python train.py --model="image captioner" --vocab_size=54 --encoder_bias="none" --encoder_qk_norm=false --encoder_positions="rope" --decoder_width=256 --decoder_mlp_ratio=3 --decoder_head_dim=16 --decoder_parallel_block=false --decoder_positions="learned" --eps=1e-08
Rows from block 2 of the image encoder of a small image captioner, named by matrix and row number. Rows with one number belong to one neuron. Each number is 500 + 25 x the weight over its row's rms, rounded and kept within 0 to 999. All counts start at 0. Numbers have three digits each. After the name is the row's rms in percent of the matrix's.
After each neuron's rows are labels from the 100 images, of 14976, where the neuron reaches its highest value: "lies over" is the class under the peak. Only what is clearly more common there than usual is listed. The data: drawings of small networks of dots and links. In brackets: how many of the 100, against the usual share in percent.
# fc1: MLP up (encoder.blocks.2.mlp.fc1.weight, 768x256), inputs 0-85
# fc2: MLP down (encoder.blocks.2.mlp.fc2.weight, 256x768, transposed), outputs 0-85

fc1.557 094:481510464500514501501491546485519515460547515490511502498540491533452519439482509501493481505511534503478483497478532500487530546475518520461453502448510450485505517526456506523466548534489496510501448459461518481512538481535506548500510504495518483490530447
fc2.557 071:497484509516533509495500493483500498460512525511447478454495530498477509500550516450489478442491510483547484472486506495523506493527495530483487529499510484518494500526487487484489499521495494463503497520442489497471503565491499508511493495517479477487529486
lies over: dot (28 vs 4.4)

fc1.750 105:475502500474505506496527556536518475514497519531529496505513472512519512521527545480479525508527492477484486451527532507547528492486518512508510515508468469519497476550497508484495464537480537480496513522509500497539521519496521501524467456486460500527472487
fc2.750 114:506506510502500463473482544447499482555484483486511527514464420547503528461504517508521479530459493519482481564456453486524536501491492508500488511478485475500536558523484529524488533485535501494529526470526471479524506495520499523517495478530485515486551500
lies over: link (25 vs 4)

fc1.212 098:488536538506510538508519555465499508545496527472523508509481515538467498494498513521476504483521506493483470486443469464506534483502516514489538461473468478509498499492473509509481481515492470508479498491528532477553521511495483544483479499539477498480458478
fc2.212 074:495475491511508504444491500501511488489483495510492508527476482521543497481508504487501466511452570473485471555530536510539498505494519542505515521489540485489494512526504494523479521527531520555498508476480465511425513500490521530533516476449506491541504480
lies over: link (36 vs 4); dot (25 vs 4.4)

fc1.392 052:471477503474488513530537531520474539486524522522560504537486477490484510466509514528473491533473489480522499499494538483553469487497535552455472499473533488505519510499530510519481517528468517479489446484499498521472506476483517464528509493440528530510472454
fc2.392 039:476507510514500489487493453493499448518466493479475495476501455511512533528524513456553520487510438513489529528521463463481529517499496463555504505508487497534521524493501475511504502533500518515511495508471515510486491469485479492495465499528512492463495511
lies over: dot (31 vs 4.4)

fc1.489 127:506503509500493469516505508519461546523513509518502452511530546482483489478544527570489530487477455462486501505505529510500503487503481534461490529530474498489555522479522493519501503462464515499521473494510511494508485486501519417511518482494524550526504523
fc2.489 116:502478479528470554475489495497524492491475478476501524493493511515481456513464459496524478488474564531510489530473515530512465511512485454525523494524496508496454488504525503475512472552480478504453512486524467481505540515515466514520520524506488489518467506
lies over: link (52 vs 4)

fc1.81 067:496464485493496490484499455490468523529470523525481497522471516500487489454551480542485483488449518474472500513525516515517528520505501530503561535536501522450516511514541502494505500493511522509538515494553497486489498513556508482524525464473518529528480482
fc2.81 070:480503491520510543498490506477506482493526510499522508516511472533500502487506480466498495508497531491463484529472528493498489504506516508505496496487501487514507499504491507530473504517485483497475524485480491500467504490480500526542497473496474496505483488
lies over: link (31 vs 4)

fc1.19 153:496539541491495511502497497477486503499467501509501467466502519463502456468481521535500455526482488523473496488496491483489487505496497519532518507496474476497506517487468487508502519454486486482491505506534491511509508537522493467492498515535537488502532495
fc2.19 238:498467505508540483481497514501503498499534483492515517517528452546457597537549477414504480517517526490496472489509528501505489478541507494492475521510518490477481496500488511504499514559523508500519500514504489529454451505498475506506474487503486485513494502
lies over: dot (29 vs 4.4)

fc1.166 117:476533523484494506524520582537514491514510510465570494476542498505476534515504541492481541509525477481491480448493486496535487475496520519484468506468475442525507485524456513517487493491487518474480472523487530505555534498503518508476488483522493491499501487
fc2.166 120:526506472515506482475460508474511499522531479546486512521504492522496493480482486488503496521455526504468506566491507517524503513498481507477523513512505469530521535522487545509509501513478490521505518501498507470530485514500502504542509514506460474531517500
lies over: link (41 vs 4)

fc1.412 182:505536521486486508491495481479479511502464507511506472462490522470505462455487519537492446542482485522486503482497496463486506508493496525527511499486479488489516518490465491512500529458498500495500506507529480520500513540527498460498503511516551505499526484
fc2.412 287:501480494504554477470500531504506500502531485505502527509519451551465589528550482412501481511509523499501473499514518501512496488539507484494484534507516478477484508501479508496506510545521515491531509516495499520458463497498475503515471482517486480510505498
lies over: dot (29 vs 4.4)

fc1.470 098:504469498496498493457502440474476522487462498514485492488469496491519472477536494504507470512451541496466495506536515522514523549490497522523535533521504527466492527511528510490500521507497523538556532530542474491480478501545519461529526480470532505517476505
fc2.470 075:489490472525482543491485522465510497530556496505526515544521471534456501490496476485511476522463524488484482545444542514531497492488498526485524529506487492494520504495503520528472473550458460494458525462509498496507519502500480514537496484504470492537478485
lies over: link (37 vs 4)

fc1.152 086:516513507520517499491506511477513543447527529511504498480514490520477515432480509465492448489537521520479472509493524492494526542489517527485465483446503467503500540506465497511478568501499502494522443485480524480493515505519514560497523513491526494484532435
fc2.152 078:501472522504549497507495481493510483487519541515440468478494530495485514520546523454510508434514485480547497489501480498514511492514497530481500512499521471513504500511493493491500501514499487490510480509460486485484503558503515517481484498486511487490524485
lies over: dot (31 vs 4.4)

fc1.202 098:484507474499520502494506535498517531458551521495502497507525488529443529458491525480481487496521523492478476501473516521505508524493509506457462494464499454502497515511453498517470534518495492506499446468433523478525525490516496552501514509523509465483527445
fc2.202 076:502492507503516492502497493494507492468530531519447478473494553478455492492548517458510491446489496475549522490488487503527538482512492530482502524501515469521498508520493503484487499525484485476509491509437496474489501549487498509510496503507504468490554493
lies over: dot (26 vs 4.4)

fc1.531 043:449477503493505515510517516526470538480510531523525519516534479500472489486486526546474505569514466503513516507489536491521445490479529505474462497482495503522489530514533527519473529538478514501510452458514527538489498458498529487506503492435522520545488459
fc2.531 033:493503507518488484489512475465474446517482495482475524503493479486504536523538487480521515502460439502492509522544469478506543503489519495542509511529504516489516506508506467515490503515523539499486501501496508518459499480483506517502468484510511486481494481
lies over: dot (28 vs 4.4)

fc1.369 086:484526484504488440467495547499488474525532489484527510509490474530507548475544574522509532522467495487497514522524489492541543539492502533490462541486512445494524527522482516531475540493507534516525455466511518520510526426514518489485518433454550527495510485
fc2.369 078:526515471531481516490461505472496504514521495525509524495497493560494484491469467470508478493471528520504487499459519527496488511530475478480503498523494514544508514490508530507502502524466485480486534531472515488496529525504479492538500528535433472496475517
lies over: dot (34 vs 4.4); link (28 vs 4)

fc1.312 025:508470469515482521516487521507502488460526464514498531489516515531515487486509492516464563578499490531502519476508526538484521470457498474558527549509488497516442544478511476497497502496469472447492476475518519515469512490501546498482502502497523527494488519
fc2.312 012:507486496480504487475548481471483481479510513497496492478531487530436530512508488477504508488488469484487515509539486479510528482472443515534506529488529506471507528493505497527472514493497495479477483465499485515502541490498488525451499484509524536501519473
lies over: dot (34 vs 4.4)

fc1.600 111:490537512471481500531531585543518487505520514463562495495536507503482534518499545495474536503524477477482460445492497483531511486488516523482463522481490466501502476517450506500474497479490519493478472505476526496542553496504525521469492478514496504490509475
fc2.600 113:541514472506506488482469509474514484523527484541505508523487488522499503482467478487508484536454534518453518544481503519519496508495482499475533509505508478533508540526502533497518486522469478529497518493485513481546502519501488493527512514490454468531513495
lies over: link (50 vs 4)

fc1.185 141:507534489493504470492507490489443489448502516500537488517467518475446536452503524492500504556512482485469518523498474461510559520506494522529466513470526496471484524510517493524466564493528494523527490467507509508481510459505494486496519483487545512484498469
fc2.185 182:523474501523494518506480494512528513531500445493487523477515526534521506521498436506502466521462541520512471486495539492453438498508488476522523512513499538500503500472502504486547497533490526496489529496481521536468481499482481506511529539483481499536445531
lies over: dot (46 vs 4.4)

fc1.762 026:457493515487502513503493486509488500476484478533501484503513507489529489476532483484469533530493472475471493543524473490544565516488494512492540503550483492462478520481531502478468479504493524486535501466483497477480491510496518527549489511480455486508542497
fc2.762 017:462501489541506490493501510492480489489515482472511537475511495472438495479518524508519523488538458504520504481570451462507545474486475497495512553523513513460480531534482475487509529509498514478481493493513462473494532503485493531459496455481544551468532482
lies over: dot (41 vs 4.4)

fc1.270 094:473531541477496491532521574520509488499540519467551517502531507496479523525502548503467541495548469480478507491479484483522517451491533509489471487481486452504522487508478503529466503490484508474474474500477533493534512495496523524474488480509497491492509483
fc2.270 063:527508490527489478484460506467509495511538497537489491535509514514474494488503465479507498526457523495482510552489509513518507504496483520478523502513528493508518533511503535517476496530474488532479510499488504463503474501491493491537505494515469462532509506
lies over: link (28 vs 4)

fc1.271 121:496515493481472527514514511533507477497499521509537489545544540473486508521487493495500562480543493462467482530481498486502534471485499505521487526496487495527501479520522526501468473515480486460478523487458484472516521477462500476518499485514473483504506500
fc2.271 108:511501492533486504506456472476544483486513474495516503535519506507497466485499464518535514499495496457489483524451501508448493522528480447524517496507484482515469494477495503471541485509470475519491463456510527495468513527535453491508533530487498515483475530
lies over: link (81 vs 4)

fc1.123 117:498547506486491485532513551488493491455516533502528456530501543465468533471482533527490518494520466491476491526498522481538556492483508518499491569463488484483505507533490503532456510491500490484496469477476509493491524468499500459496502470492525528489523459
fc2.123 104:484475496512505534495522502489511522496500504484525493482512543543488520462506469504484473499501547491519432453509553497471449513562511488491497500518497531515496491481509457480500500526464523480472479518499526526465502495498486485530550486466499522520441520
lies over: dot (46 vs 4.4)

fc1.445 067:502513536492521498502529503485496538547478536500536505520496503463470482501508530506482523488558485473486496495459472448508535498484513514466530446467475484528543488494507522513477499515496482501508490558548508494592469515506517534507463488506476477500457479
fc2.445 059:486505501530490500494466510515502475467498469499511501469481459544539514503515507506541506502470496464493496522527500504493536497514486463516461497503527486470476497461469477516527492486532524527490493483473490520463495454478516496526507475480491525491513494
lies over: dot (35 vs 4.4)

fc1.538 067:502510567502501507496508461456471545459499539515503502487518502499484492426489532478481455476561503515474477488489527478507522519512499521525496466459480498526479533477469496501464555478497510487524465517515515505473504504545526556494526528460506474472519421
fc2.538 050:489487511527547481536483484486541455535515528510470475506465483507508528527535515457519540455541450478518507515515480492507527507490498514477487507509511485502523473518490491497479524472494498492500488500472503476492504531495527530487478473493491501489537487
lies over: dot (49 vs 4.4)